From a checkpoint of a small self-supervised image encoder.
Training: soap at rate 0.0035, 2700 steps, batches of 128.
Rows from block 4, named by matrix and row number. Each number is 128 + 32 x the weight over its row's rms, rounded and kept within 0 to 255. All counts start at 0. Numbers have three digits each. After the name is the row's rms in percent of the matrix's.
# b520: branch 3 second 3x3 conv (model.blocks.4.b5.2.0.weight, 120x120x3x3), inputs 54-71, a 3x3 kernel for each
b520.25 104:163128128128128128128128128063118128128128128128069128128128128128128128033128128183035128128128128128128128128128128128128151128128169128128128128176128128128128128128128128128091188128128128128154128128164128019128128128128128128128128128128128128128128128254128128128111128128128128128152067023180128128217128090126128157104128128185120128128128128128175128128128102128205170128128073170128128169128128153128128128128128006128128128128144128159087083128128128128128039128128128097099
b520.26 108:128105128128065227128128128128128140128225128110128128128128210128128136128128091128128128159128128076128128146128128128132128128128128128128128128128213191128128210197128128128128080069090128128063128128104128128113128173128096128160128128128128147128128128128071066128128125128128128128083128180206128128128128091128202128159128128128128098128128083142192128128128128176120128128128147128128128128128128128128107128128128114128128065128067155077150128128251128128128041128088128128128
b520.27 101:128128170128128128128128128183194128128128128128128107128113128065150144128128128128042128100128128128079093122128128128128113128128128128128092165128221128128041128128128128128040128124128224116128128128062128128062225128128063128128128128128128128213068128128068128128254128128160102128128128128128128128128128198102128128128128128179128024248128175128128128128078149128128128128200218128128105128128213128058128128128128128128128128165105107128128128128128128128128128168128128128128
b520.28 111:128165229128128128128128128128128128128128128108128128128128128179128128128128162128141128128128128128166128128128128128128128128128128043128199128138128174128074094128128128128048128080244094128128128060128128110070128128128171128128149128128128128128128051036179183128128128107128057166128128128146128128128128048128175128233128128128128111128110114128128128128128128140197128143128150128128005128128138085128128128128120128078128128049128128128134197128128051091128128128160250128128
b520.29 097:095128122128128128128104128062151128128128085128128128091128128128128174128128128128128128128200128128086070142087128128128128213128128128128128096128128128166128128155134128128128128064128128128092128214128189128201128128105128128128128128056128128072128128128128128128128101128128123081128128128044128128128134200128128128128041016153128051042128128064128199128117128128128128128128128128128128128128128128102128116146128128128128082128066128167128128128128128128090128128128128128128
b520.30 101:128128075128128128128008128128128128128085128228128128128128128128128128015128097128128128128128128118128128128128128128128128075128128128128128066128128128128128128047128128056128128128128174128128085128102128128128128128128128128128128128128128178063128128128169128128079138051128128190128128157128128182128057124146203128128128144084128128128128128128128109128128128128128128091058128128128128128128128128128128128128128032128128128128128128128128128128128207128139128058133128128128
b520.31 100:128128128178128128128128128077089128128128128128128128128166128128068128093128128128128085128128128128128128128128177128128152128128128128128128128128128128128073128057128128128128128128108128193207128128236052128128128128128128053128128128128128214128128192128163128068128128128128128128093128096128128128128128128128128112128128084128128128000128128128128128128128128065128128128128086133128128128128128128128014128159128082230139128037128128128114128142086128076038153128128123128128
b520.32 100:038128077128115128128128128128128128128128128128128128128128088128090128128128128128128128128074128128128128128128128128128128128012128203114237128128107128128128060128055128135074183128128179162205128122128105094128128128128128114084128128176249231128186128128111128057128128128128128128118128128128128082128128128128128128128128128128128128085128128155128128102128128128128128128128128128150062128128128128091128128128144128128128128072128128128128183184128128128128204179128059128128
b520.33 102:128128140090255128128128128080128128128128128128151241128132128128136128128128104128128193128128128128128128128174128128128202128128128128128128128105147128128205128128205128123128128068128128061170051128128128239128151158160128215179128128110128128128000128128128087128128128128174128128058128128068128128128128115108128128128180128193128128128128103128128128128128181207128098188128128128128128198131128128128128108128128128128128128128128128128128071128128076128067128128128128202128
b520.34 100:255128128128117128135181128128128067121128128128128128139128128128133128128128094128128128102166095128128128128128128128168137128128128096128128141128128166128128128128128071128165028128128065128128128216128128204128184172056128128128084199128128128128128128128128128128173200128189128128128128128128128128199128063128056128128135128128061128109128128128128128082017128128138181128188169128128128069128128128128128128224128128128097128128128128190155128216196128128128128128128074128128
b520.35 088:128128172128128128164121126128123155055108169070128128078128105113141153074057128238128209081128128128128152239128128173128119128255128128128128089128128105128128165128128081150128082128128128128100168128031128128128128128128128128146128128128094218128128128128128128128051128128128182128128166128128128165128053128128128128128043128069128128128128128128106128130128128128177128128128153128128128128115128128128042128150128128128128081128128128128128128128128128128167128128128128094128
b520.36 106:128128128153128128128128128128128150128080128128191128079128128128062159128128128128128128128128128128128128183128128128137128128128128128128128128110128128128191055128082128128128090039128128128075128128190128242128128221128128128035193128057128215128128128128128113128128128128128110128066128128128128128079128128134128113186128076064128147128128099128128128083190128128128074168128149128128128128128128128128128197118004167128105128128105128128186128036128128093085128151079128211163
b520.37 103:038128128103128097128128074128128128128128128167128128128128128128137128128128106128128128128188128071128128128171085128128128145128128098128128128128097128128128051128128128128128090128111128128092143128128157128128128128128249128128184128128255128055145128128060126056128128077128128128078128128196128128111128128148128042098128128128128128128054128099128128128128098128128128128128128128128128123081128128128128128068000128128128128128134128128128087128156128128128128091128128128128
b520.38 097:164128128128128128107128061128041128159128128132128128128128128102128128128128128128128128219128128128067128128048128128128128128108076053078128128128128128093132128112128128128128128128128128128128128128120128128128128158128172128111128128213128128128128128175024128128128128128100174128128200128128077128128128128175128103011168128128128128171128212086128209241038128128128128036128184128079128128251128128128128128094128128023128128128128128128128128128179128053128088128128180091128
b520.39 098:128128128128177106174076128128128128128128128128128128128115088195115128085128128128128128099128128111128128128083029128128128042128128128128128117107086086088203089117128117128074128097128138128128128128081154128167128128128128108128128128128128128128128145128128088128128128128161128128128128128128128128097128128106128128128050044128128128128128128128188103165093128128128128128128128128105193128128128128128128128086128128128128128128128128180096081128128128128128128128128128175128
b520.40 103:128128128198128128128128205128128128150225155128128051149128208128128128128128128128137128148128128072128066128128128128128128128128128128128128128128183128128128083128199063128128128125128190128128185128128121128065128128128128128128218128128128167128227198128199128036100128128128128128096128128128128128128128128128128126212128128128128128128128128128128060021128128128128128161128128128149128125090128199165189128000224055024116093128128145128073182240128128128128104128128128128128
b520.41 105:077128128128089128194128128128128207110128128128128128128128128128128128128128128057128162128128081117128128036241128128128128128128203128128128069128128128128128128128128128128128128128128055128128125128128128161128128174128128128128128128190128128128128128128056128172128128128128128128128128128158128128128128128085128128128100061128150165128128128128128128095128128128128225128128128101128128128128128128204128128128217044108090128117127128128128128128128128128128144128128128075128
b520.42 096:128128175128128210157128128128148128113128128128128128128080128128128128128128128089128037128128128016128104128069128128128106100034122065128128128159128099128128128076128128128128128128128128078128128128128128063106128015203128128169128128128128114128221128128128175086128128128128128128128108128128194067156128128128128128128128128102128128128128039200128066128128124128128122218220128128128060128128128128128128128128128128128128128094128128074128128128128068128128128128128128128128
b520.43 099:080128128128128128128128050128088128082128128128166128128128128128128128128128203177128128128128128128128128128164128128073128058154128128128128128128128128128128128128128128128205128128192128128199128092117128128169128128128128146255086128128214128128128150220168142128128128162128128128128063048128128128128128128194128150119128128128128128128128128128128128128098128128128140128128099213128164122128128185178128128128076126128128065128222128128128128128219074128128128128128128128128
b520.44 106:128249238128128083094128128111128128128128193128255107118128170128027128128049128128203128157128128128128128173128128128128128128128128128128128128128128128128128128128081128128116128128128128128128128128162128128198166128128145128128128078128128128128081128128128128128128128168128128128128047128179163128128128128128128128128153106128128128128128128128224128128128128172157128100045128128182128128128128135128128128128128213128040113128128128128128081128128063128128192128104128128128
b520.45 097:189128128244177128246128128123102128128128128128100128080159128128128128178128128159098051163128128128128128128128128051163128128128128128128128132104069128128128062093128171128128128128128128128128128128128170128128040180128128173128128077128128128041179128128108200128128128128169128128128128255128128098128128128128128110075128128133128128128180128128128128128128128128096128065078128128128128128128128127128128108128128128128074128128128128128057128128128200128128128128089158128100
b520.46 100:128158128128128128068097128128128095128128069128128128128002128128128128112128128128128128128128125113128128128128128128128128128128128128128081157128128128094126237128128128128128199215123128128128128128050128128077128128182133198140151128063128128128035128128080128175128128128098128079128128128128128042128116186128207132128128128128128075128128128186128128128173128093128128152128176128128081128128128128128161128128128239128128128155128128128128128128128128128087128128128128128161
b520.47 093:128128128128128128128128050128128093128128128128117128128151128053128128128128193128045138128136128128064128078128128128128128128128128128128128196128128029042103128042030128139253128056128128128128066035064070128128088103128128128128128128134128128182128147128030199128128142229128128037108128128128128128128102183128128128128128128128128152128128128128128128128128128128128128128128128128235128128128128128128128128128128128108128094128137128128128128076128128128170168128128164128117
b520.48 099:128128128128096128128128103128128148108128164128106128128128128128128128137128128055128128180128191044128128128081128128128128022128128171128150128128128128128128065128128193128218128068101128128112128179128128219128128128128128128128128128128128128075128175128128255128083128128121128128149128128128121128128128128128129128080128128128128031128128128128128128128128128032128128128093128042128224078128024128128128128128128128069128128128128128163128128212160128084128128075128128128128
b520.49 102:128128059128128128128128128128141199128128128128128076128128128032128119128128181128056128092128128128085128128128128031128177205128128128128128128128066174128128128128128185113128128128145033128128168128128128128133024128128128232124128128070000128206141210128128119128128124088128128128128185215128128063128128128174128128128128128047128128128128186128128128156128128128126068075056128128128128128033073189128128128128128128128127049128128128128128128128166128128128072128128030128128
b520.50 095:099128128128128128128087128128128128098056128128128255128128128128128138128128106118128128128223128128128128128128128128128128128128128128149128128128128128084128128072074091128138128128077128156128000128184181128219058150128128128080128083107128246128128247076128128128128129128072128128128128128128128128128128128128190128128128128128128092109128128128128093128128140128128128128184128128174128128128128129129128128128128109128153128128128128128128128128128128128053128210164128128128
b520.51 117:128112073128128128128051128128139100179136128128075128058128128128128128128128128154128153122160128128128128128128128221128128128128128128128128128128128128128128192160090128150128128128153128130128087128128128128150183224110128105128128103128119128049208128128128128128079128128128111161128123117128128144128128128128128128128128128128036087059128128128128128128128128112128128128128128128180128128060085103058128142128128128128128128128128149128196128128128128116128058128128191128128
b520.52 086:128128128098128128128128128128128128128075041018128128128142120128128060126128120128128070128077128144101128033128128128174128115128128067128131128069128128128094128039128128177119183128128109128128128128128202210128183128079028128128128128128128128128128128128128128148128128128157128125128091174128128128128128128128128207128173118128053128128128128128128128128200128128080072128128186118128128128192128128128128128128162128175165128128128128075128128128128128128025037128128181149128
b520.53 095:000128128128128128128128128128128197167128128128128128128128078128149128128128079128128128128098037195128128107128128128128128128054128128128080154128128090128128172163128159065128128128128128150128128128077128081128135128128128128128069027128046079033128128170128128132128128128128118128143128128128128213128128128128194128124046128128128193128128128128225128128184156128128128128128088128128128128021128128128128128128115128128169128128128128128180128082128128128128128128149128128128
b520.54 103:128128128128128128128162156231128128128104128128128128128128128128128128128128128000081128128128128128241128128128239128128128128128128128128128186118128128081086128161128128047218128128128128128128128128191128163128157204128128057128128128128128128255128217139128201128128128148052128128128128128128128128047128161060128128128132128128109128183128159128128128128128128128128128128128135167128128128128132128128128194128128128038128128128204128126037163183128128086047128075128205128128
b520.55 100:138128128128128128221117114128128128107128128128128083102128128129114068128161128106128162128128128128163128128144030175078128128128128026128128128128128128128128128128128128168212128192128102128106128128128128128196128149128145128142128187128128110128128128227128128128128128087128128128128206161151128128128128128156128114128128086128192231093128205128128128128128128159078128093128128128128107128152128128128092128103128128128128128128128060128154128128175128128108095128128128128162
b520.56 112:128171128128128137128128128128128128142128128128092078056128128077128128128105128128128128102128128128128128144127115128128128175128128128128128128128181161036128196128059128071128107080048128128163128128128128165128128128028198229128046128090128128087128201050128188128128128106128152128128128135128128128128128128128128128128079166128128128128094128128128128128128088064128128128128128128071075128178128128186128128128128128199201128128058128176120197128128100128128128128157128128128
b520.57 097:086128128035128128128128128128128128064152128128128190128128202164128128128128128244128045128070119128128128231091128128128128091128132128128093128128128128128128128120073128128128128128087128108195128128128128144128070128128128183115128128128128128128128128128109063066128128128128190128068128128128115128128128128128070128128033077128128128128128180128210128128088128128128105128128128128128128128128119128067069221128128075128128128128128086128128128143128195210200128128128128077128
b520.58 092:128128128128128128180128045188210128031128128128121128128149128128128148128177128128128128128061106161128178121095128128128128128140165128072128051128128128128128128128128128128128128128128102128055128093128128156152128128204128128128128128037128128236128105128128128128128128128128128128128128128128128058069156083128032153128083128128191137128128128128128128070100168128128128083128122128128128128128098128128039104128128128131096128128166128128128128128128128167128169143196128128128
b520.59 102:128060128128128128075128128185128128128189119158128128072095128128128099128128140090074071128060062125128128128255128121128030128128084128128149128128128128128128128128128128128128128160022128128128128128128128128128128084128128128128128069128128166128128161103128128128128128128128128128128128128128128128128080128156115128175128128128128128128128128128113116128181128152255198128209128102128136181128128128083142119128128216056128158128128128086093128128128128128023128128128213128128
b520.60 097:128128128128098185128105128128128128128128128128128128128128128128128128128235128150128128128128128163128102128128128128128128128128128128035115128128128127128128128163128128128128210128128072128043128128128128128128163131128128188128128128128128128128128128128128197059167128108128128081128017128208081128128128128142128128128128091128128144128128128128129128128128128128128114128190128128120128128128128128056128128128128128128173128128128069128128128128128079128067038128128083128128
b520.61 097:128198128046128128128107128128128128104033128128128128128074128128112128128128103128128128057165128128093128128128128128105128128128128077141128128147105128105128128070075128106128242128120128128128146128128199128128128128128079128128128128128128128128098128128128128128128128128128065128128110128190128128128091128150128128126128145128128128128128128128131165098128128128128128116030128128128128128142128128128128128128128128178128049077128128128128128128103128128128160125128128128128
b520.62 097:128128128128128128096128128128128122128087128201186082128128128128128134205128088128205205128051085128128128107128179128042128056128128093055041128074128128128128183191128128128128128128128115128128128210128128128128128094128128128128128128128128128128128128128071085128128128128128128128128128128207128144041128128128128153128128079128050128079128186128240128136128128059076128095128128084110060085128208128055050128128114128128128128088105128077147090128075229128128128128059128128092
b520.63 101:128128128128128128128128122128128128128087128128062128128128128128128128196255128128099128149128128128128128128128128128128032128128128128128128128128128202102128128128161128128225128128128128128128128195091128128128128128128128211178055128128104128128173201128128187128128008155128128171128150128128128128192128128128185128067103128128074180128128128061143128128128128128062128128122089031073128128072165128151049128128154128128128152128128107128190128128128164128128128128128128128128
b520.64 106:128128128128053128128128082128128150128128128128026128015128128128128196140128128128128128128115073180128128128128128128128128134128128066128128128172128128128128128128086128136128128128128110128128186068128128128128128128128128128159128056104128128115128128128084128093128094128128128128141128128128128146128128128118128128128147128128128128145128128128128128034128128141128128130143128128128128128191137128128128128129047206059128128076189128090096128128128174128128128098128128128128
b520.65 101:128128114128128128128094128097128128128128089128128128128128128128128193128128128128128128128128128129128128128128128128128128070128074128128128128128128128128128183156174107128067128128128129128128128128128128089128077128095128128128128134179128022255109034229128128128110128128136148128128128128206190128128128128094111163128128173128128128128128128128128128128128128086194128128128128046128128128128128099173128128128128128164241072091182128021128026128182074128128128128128128017128
b520.66 103:128128128023128114171128134128128119073128128128128086128128048116141187128128128128128128128119128128128193128185128153128128128128053128086128123201143128128128128128128128128093128128050030128070128128078128128128128170128128128128255128128128176128128128128179195183128128128128128128128128128128128093128074128227128092112128128128128163128128128199128128128128155128128128128128128128128128128199128128128128081128128056083128099128128128015128059128128128128128128158128128070128
b520.67 106:128128128052128237061106136116057137128128128043128178146128128168128128128128128128128138177128128128128111127107128128200128128128128133128128128179128128164128128222128182128072128071128128128088128128199143074128128214128128128128128128128128128128128128128128128128099128128185128230192035128128119128128128128128128146128150128128128056128201128128128128128128080151128123078128128128128224191178143128128128040194128128128128050128148128128175087091128128128097151091128079128099
b520.68 098:081128092006128196046054128192128128128128102128128128185178128074128071128075128096128071128177106128149044101128128120166128128114088128128128128129128128128099128128061128128128188128130128128128128128128128048136128128069128128128128128038128080058128128128128128128128255136128026128128128179063128128128128128128128128128128082128128128128128063128128128128128012063083128128069106128128128145117128030128092128128128128128128128128151128128128042142128128173128128096070128128128
b520.69 094:128044128128104128128128128128094128128128100128080128192128100160134187128128128128128128128128128128128128128128074128128128208128128128128128128128128128128128128128128108128128128128128128128128128128031128180128128128128128128076128128128128035160128177128078137020128115154128255128128128128064250144089128128128156128128128128100128128128128128128128128128128128128128128128151098071128128128155128128128095128128128128128128128128128128176241128128128189197128128077128128128128
b520.70 094:128128123128128128128125128154128128128128128128208128128157128128122128128128128128153128128128123128128076128128128128143071186128128128128089128128128128128128128128128128128128086128128128128105128128128128128170128255128041128128078128128128086128128128013128128128128128186128063202128090086128128128129128128128128128128128128128223128251128128128097128144128128128128128128185128128128128128203111128110000128214092128128093128128128128076128126128151128128138128128128128128128
b520.71 099:128000090128128128128128128128128128128128066128128128128128128063128128189215128128128088128128128137128128128128128077128160128128128096128128128128186128128128195151110128128128128128128058128128243044128128128128128128164128128128128128128128128128182068048057128239128105128133051144128128127128129128128189183061128128128128128128128128233132128036128128085209128128128128028128125128231163128128146128128153128128152128091128128128128128128128164128126128095128128128128111128110
b520.72 096:128085128128130105088128128128128132128162128128128128128198128124128128128058144123042083128112128100128128128128128205139180128128128128128136084128125072128077128128023128128128246128128128037128128128037128128213148128128209128128128128128128128128009128128191128128128128128128078128128128072128128128128128128137128128128128128128128128128128065128128128128128128128128128178128159128146128128014128128128128128128040128128161080128182181083128165079128128139128128128078077128128
b520.73 091:128128128128128128128128128121128128128128128081128158089128128128142128128128128075078061107128128128182128128188128128128128128190128128103128096128086159128128128067128106128050128128128144085128128061128128128120124128128124128128160128101179128128106205128128128128128128128128128128128128128014128128071128128128128128128071109078128105128128128128050034128128072128128153128128043128128128000128128096128128128089128128128068147128128137128048128128193086087077128058128186128128
b520.74 096:128128096128128128128076128090158128128128128120128215128128057128128128128128059128172128058128128128128128128128128190128128128128128128128128128221114065128128230160128128128094187128128128128152128128128128066027128072128128093128128128128104128128128128128128088128128128029128187128128128128128128171048128128166080128032124193128128128128128128128128128069128128128191128128128128128128128128128128128093128128128128128128128109128128128082128088128128128106128128128128108128118
b520.75 098:128128075128128038104168128226128164128128109128128128128128106128128128128128128128128128128128128128109128128128128128182128094019128128128255224120128227148115168128128174091128055128193128128120128127128128220128128128128197128128128128128128186128182128113128119128199128128128145128128128128128128128128173128128128128200128128128093128128098128128128128158198128080200128128128183091128070128128109128177141128047128128128128128128231128128200169208128128128128189128128128063128
b520.76 097:165157128245128057128079128128128128128128128128128128128128136198128181128119128128128166128123102128128155128128206128128128128128128128128128128192128128128084181128115128212054140107128058115128128128128128174128128128128128128128128128029014128255128076128194060192128128128128128128128128128184094081128128128099128104098164128128128128128057128128128128128128128128091128128190128128207128128128128128128157128128128128096105077128128128128194101176128128128096082128128128128173
b520.77 104:128128128175128128064128144064128219128128128128019128103200128108086146128128128128128128128128128128128128128128128096128118128092128128128182128074067128128128128128077128128128127128128142128128198113128128134128128105128096128128128128128128128128128128128128128128128128128128128128128128128128128128092128080128112128128128128128128128173128067128128086085128128128076128057128128081128076185128128128128128000128128128128128062128128128238128128071128128171128128128128128071128
b520.78 104:128176240128128100128128128128128128128196128128128128128128128104128069128128070128197119128128128128200128200128136128102128078128128128128107128086128128128128128156128128128018128128128128128128128128128091128128128037128193128128128135081128180178128128128128074128128157122100128090128174128128128128143128128128193128128128128128128128128128161128128128128128128128128128128128128128191107128210128128128128071128150041063128128186049128128128128128128128128128128128128128128128
b520.79 095:128128128128128081128128146228128128069128128128076128061067128128194128007128116079061090128128128128209128128128128128128128199128128128128096096128128206128128093128128128128128128128128128128128128076128128128128128128225128128121128128128128128128111128128219128180128055128206128128050128128128077196104128128128128128128128128128128128128128150128128067128128128128128128128128075128128193204193128128084152128128104128128128085120128128125128128128128085128128024128136128145128
b520.80 096:128040128128128128128128128128128128128128128077128128128199128128191159128156128096047128128128128128128128221128191128128156128128077096085095128128128128195128024166128128128128128184128128128128128128128128128105128052128128128128128128128128128128128128255128128128128128128107128128164176128128128128205226128212128086064128217128128128128128128128103128128128175173035128128184128068171202128128194128128128128128159036128128128013128128128207128128128128128128128080128128128128
b520.81 087:128064128128128128128128128128128128071128128128128128128128128186235128128128099067026164128128192128128128146128118128128128128128128128213128128128128128128128128128128081128128128128090134128128128128128128128128054100128128128059128128128084128089128128128120171128128187095128128128065128171185112128087128128128128081077128128024128186128090128128128128128128095128227128165128128128128128128128128128128128121128128153128128128107128128161128119128128128128209128128128128128128
b520.82 094:079128128128128128061184128085128096128128128128128128128128184051087056128108128078128128128132128128128043128128128128140128128128128128128214116121128128128073044146151128128128133255128128128108128209128133128128175176128128128092128128128128128128128039128128128128128128128200128128128128081128128063128128179128128128128128128128128144072129128172128128128092128128089128128128128128072128128128128079128053128037128128128128128095128058128080128128128128128128128097106128128128
b520.83 103:183128128128128128219128070128128128128128128142128109169128172128168128128193128128128200128128128128128094128128128128064128128128128128128188088128128128069128128096096128079106128128049075108128128128128128177241128128128128128255152128128128072128128128128061128098128128128128128128128128128128225128079128128128073128128128128128085128128128128130128128062128128097125128128128128123128128128085056128128128086114128182165217128116128128128186087128128128128128202128128128128128
b520.84 097:087081128079128110130128103128061128194128107128128128128128128128128115080128128128128128128068128128128128128128128128128018128128128068060128128128128053128074128128186128128128128128128121128183128036128128128128128128128128128128128128128128128128128128128197206142128082128189128128128128128096128128035135128128185199057128128128128128128128128128077123128128128128128151128128128128128128128128128128128128128128128180124128128099128168128128128128128128128087128128128128128076
b520.85 093:097128128128128144074128128159185128128128077128128128128128128144128128128128128084088128151128128173128128128128128128128252128128128128116089128093128128128060128128128128128046128128128128128128100023128128170128083128128128108128128128128128128128128142043128128074128191128128128017128128128128128128128128128091128128128042128128128128128128100128128128038128128144128128060128128128128128128128128128128213161081004128128170059009128039128173128128188229128128128128090128072128
b520.86 113:128128175128128128128128128128128023102128186128128128128128094128162128128185128128128128128128128128123128128128128128128128158128128128128128128128075128128128128138198128128128156183128128128128128128128128125089128128128128128128128186128098202128128128128109076152085128128108128199086128128128159128128128128128128128128128128165128128128187128128128128151128063079128128128076128128128128128128217128128075128181128128193172128128128128190128128128134128117128128128128089128128
b520.87 099:074128068128128128128128128128128128128128128128128114090128128128128128128072128128224164128128157128128128128128154128182128128113128128128128119128128103139128129128128128128128128093128128128128173128128022128128175128128128128128128128102128100103195128016128117102128118128128128128045128115128073128128128128128128079128128128080128128176128128118000134128128046128163128128128128128128128128128128128128128128128128128184128183128128128128128128073128104128128128128128107128128
b520.88 101:168128128128128128128128128128083128128179128128179128128168128128128128128128128082059128128128128128193128144102128128128128128128193128167054241128128128134128128109128128128128128186128146182128128128128128128128128128128128128128128128128128128128128226128128128128089128128128128128128128128128128128128128128128156085128171172128128128049183128112083128186128128128128150128128128128135128048094135128139128113120128128128128089128128128128128128128217159115128128085084128128128
b520.89 094:128128128128128186128146128128098128128165128104086128146156128128186128128211128025128128128128128125206128128128128128128133128128128128173106102128128128128128012128128187128128212171069128151128069125128128128128128217128128128094182128224128128166240128114128181128112093128106128128128047084043051128128128128128128128128090128173128128128128155128068128128064098128128128128187128128128068128168128186083128128128128145128169128128128119128129128128128164115128128024127128128128
b520.90 099:128057128128083128128128128128128070101128128128128119128128128128128128128128104128128128128128128129128128083128128128128128128128128128128076128128128128143227255128128128128128128128128128128218140128152128001128137128128128054090128128128113155128128149119128184079128128128099128128139128128128128128128169193128128128128128128128128128128128128226229128085128128106128128090031120128178128167164128023128128128191247100069128128183128128019128128128128128128128128088099128174097
b520.91 098:128128128128128110128128128128186128160128128128128128136128181128128061128128202012087128128128128128128142128128128128128128243128128128128128161128189128080128019165128128083128128128128128132128125128128128128128114128128128128128166128128128128128128128128086128128194128152127128081128147128128128079128128128128128155128086128128128128046128179128128166128110128128128128128128128193128170128166128128128128074128128128128128117063128128128132128128165128128255128103128128128128
b520.92 105:036165128128087128128128128171128128128128076128128070175128128128199077045128128128148110128094128128128102159128089128128043195037128128128128128128069128129128226128128128128128128071128128128128128128069128128128128128128128147079128128131128128044153060128128128128128128128128128128128128108128168104168128128070128128122128159067128128128128046128128128128128128128066128128128128116005128128128128128128128128128128072143128128128158128128128187128128128128128128128128088173104
b520.93 096:128128128128128128128128128128166128128128128163078089143081128128128128128042128128128128128128128128128128128102128124128128203128144079128128128066095128102198128128146065128128067041128129128128173097174128128128128107044128157212128128128128128128128128128128128128068121128128128128128099128128128128053128190128128087128037201128107128128132058140128138128128080065070128128128128076066087160128128222128128168075128128066128160128128128128083174128128128128128072128128139128138
b520.94 098:128042128128128128093081160128134132128128128156158128128128058128128083128128128128128146128160128107128128128243128128128128128128209128200128128128070167128128128073128103128060189128128128128128189128128128144128128156128128128128128192219128128128128128128128128172128132128128128128128128128128128128232128128078128128128128155160128128128128128202128078057111128074128052225128128128152174128128128128124215108214128154128215230128128128032128128128128128128128128128030176128128
b520.95 098:109209141083128128128088067128064128128128128128128072128128128128128080128128128106128095128128128090128120128128128128128144128128015128128128128128128128128117191128128128128128217128128128182128128128128128128128128128128128128076128128128128128128128129128128128128155140128128057128128128128197163128128201128095096128128128055128128055128128128128128128128128128101128128128128128128128128128089128128128080128099128128128141128128080216128048128128128128085128128128128128128128
b520.96 101:128128161128128089148128128128144128121110128128105128128128128128128136132128128128128128128128049128171128128128128128143128150158110128071128128128128128128128100128128128128128128128128128128128017128128128239131128170128064128070128128058128213128128128124128128084128128128073052128024128084128083088116128151070179128128176128128128080128074128128175128128128128128128128128128125128128128128128128128128128131029057131128128056128093128128128128128199098128081128128128128128194
b520.97 097:128128145128128128128128128128128128128200128083128128128128128128128128128128255128019128240128128128128189171128128128056128128128128128128166128128128128128128128128038216128128222128128128128128057097128128025128078112128128128128128128128128128128233128128180128128128128128101082128128128128128084067128128128170128128128128187128047128128128128128128128239128187109128128128128128128012191128033118128128128128128128128119090084097102106128128128128128128128128128128128128128128
b520.98 099:128128128090128116128184242128128119140128128128128092109128128105128128128104128100128128128128128151183128128077128128128128128128128128128128128128145128128128128000128128128075172128128128104128058128128144128128128128128128128134109086128128128128128128128128128170128128110128128128128128183157128128060128128128080128128128102128187128128128128128128128076088132173128128128128128128128081128128128065128128128128177072128128128174128128128128128128128128128204128128128082065128
b520.99 086:128107128128128128055128165128128181081128128138168128143128128128128128128128128128128128109128128211214129128128128128128108128196127128168128128073128128128090128128128128206229128128128128128128128028128128128128128128128128128128189215128203130142108128128128128128128128128128128128128128128113128062034103128128128128128128128128044112128128075128087128128128128128128128128128128097128128128130128128128069121128128128095128067163241128128128163216128128154052128054128078128209
b520.100 117:128215081128143128128128128128128128128128102128128128128154128128128128128128128128128203086128128070128128072128128128128128139076128128128128128092248128128188190128128128128128128128128128219128128128128128037078128128132128106128031128128176128128156128128128128128085128073128128128081128128128165128093128128128128057128170128128067128128128092128128093128128128128128128128052128128128128128128142128128128128128169128128116219128128128128096096078128128128128128128083128128014
b520.101 102:128128028128128113128128128128128188128049128128128128128128128128128128128204128128128128158128128128128176254128128128128128128187128128085128128128128228175128128128128128128128128128128116128128128128128057214128251219128128128128101128100128128128206159128128128114128128075083128128105128128168064128089128072128128128128128128161069128128128128128128128128128128128128218128128209128103128128128117128128128128128128128128128128128128128128128128128128128105128128128128060128144
b520.102 101:128101128128128128128128128128128128128128128128135166128128128128128128128128128128128063128128128128110128128128174128128147128128128128128128077128128128060128072037128128128128128128128128128185128128128128088058056128128052128128128128065160115128046233128128128128128104128128141128164128128150128128148128128128128164128138128128128128128128148128128071128128079128128093128168128191122128128076128087128171128128128012128128128128128128128128128117128128128128128128128128143128
b520.103 097:128128128197128061168213098128068128128132128128063128106128128128128128065108128128128128128128128128128199167128128128136128128128128062128128180128128128176128128128183128128128128111145128128128133149128128128128128128128128128128128128168128128071169128128119111128176128128128128128119128128128128128128056128128184128128128128128128128127128128128052060128155128120230128128128128128128128128128140128128128128094128128128128128128128128207128128128162128128128128128091128128128
b520.104 097:128098073120131128128128128175128128128081128128128128128128128107080128128178128128070128128128128128128128128128128087128151055128128128128128189128128128128157159128128128092128128128128128136128184128128028128069027045128128128128128162128128158128128128128128104128128128128128091128128128128128128128128156128128128128128128151128128201128128112128193128128128130023128128128117128128065121128128128129128042128128128128225128128156046128128128128128083128128128128128128128128128
b520.105 103:128128113117128095128079085128079128043128099128128015128128128128128128128070128128128128128128128029128087128060154128183128128147128128185128128128128126128128128128071216082128062077128058033084128128128185128128128128128128128128128128128128128128128091128128128053128095128128090128128060128080128041128128058128012096128128128128078128128128128128153128098128128098128139128131128128167046128060128128128130200186128128201128088053128128128171082069128237137128128152183128094035
b520.106 098:197128128128154205128128128128128149128223076128128128128128128138128128128128128093128128128128096047128099000095128018137128128172114177128128128128128128128154128051128128128156128133128010204216162128128172044128128128128128128128128128128128128128192128077083128128128128083166065128105088128128128128200128072128059128128128128126128128020057128117083128143242128128203128135087128128142128128194155063128041128128128128128128128128128182128128128106128128128128128053128128128128
b520.107 101:128128128097128205128128128128163116128103128128158124128128128090128128210128128128108021128128128128128128128128128128128128128079128128100128128128128128128128204142018159128080171061128118128128078128105128128128217128034128128089128079128171154038128128128145128128128218075128128046128128128128128128128128084128128128083128094128128128128128128128059128128128128128128128128128128128128128126128199128128128128128128083128074128128128128128128128128128128128128164128128128057128
b520.108 103:068128128128128128128128128128128128128128128128128128128128128128128128128180128128128128117072128189128128128128128128128159128128128128128128165128099128128128128128128132128093103064128128092128128128128198159128196128203128128162128128128128128128075133128128097128128128128128128092127128128128225113128128128128128128128128128165128128128128128128128042128128128128128128128128171128128128128134128080230128106195128128128128128128100128180089069128128128128192128035128128128128
b520.109 124:146162128128128128128128073128171241128128128128060047128128128128128128128128128128097128096156095179184128128128128128128128128128128058111128128128128108128128152128128128128156066120128128128072062119128128128128128072128128128177172128164128081056228128124128128000128128128128128128128077128071128123128108128128128128128128140128128128128035067128128128056128128128128128128128183128072128154087128128128128128128128128128128128128128128128128070128063128128128128128128138128128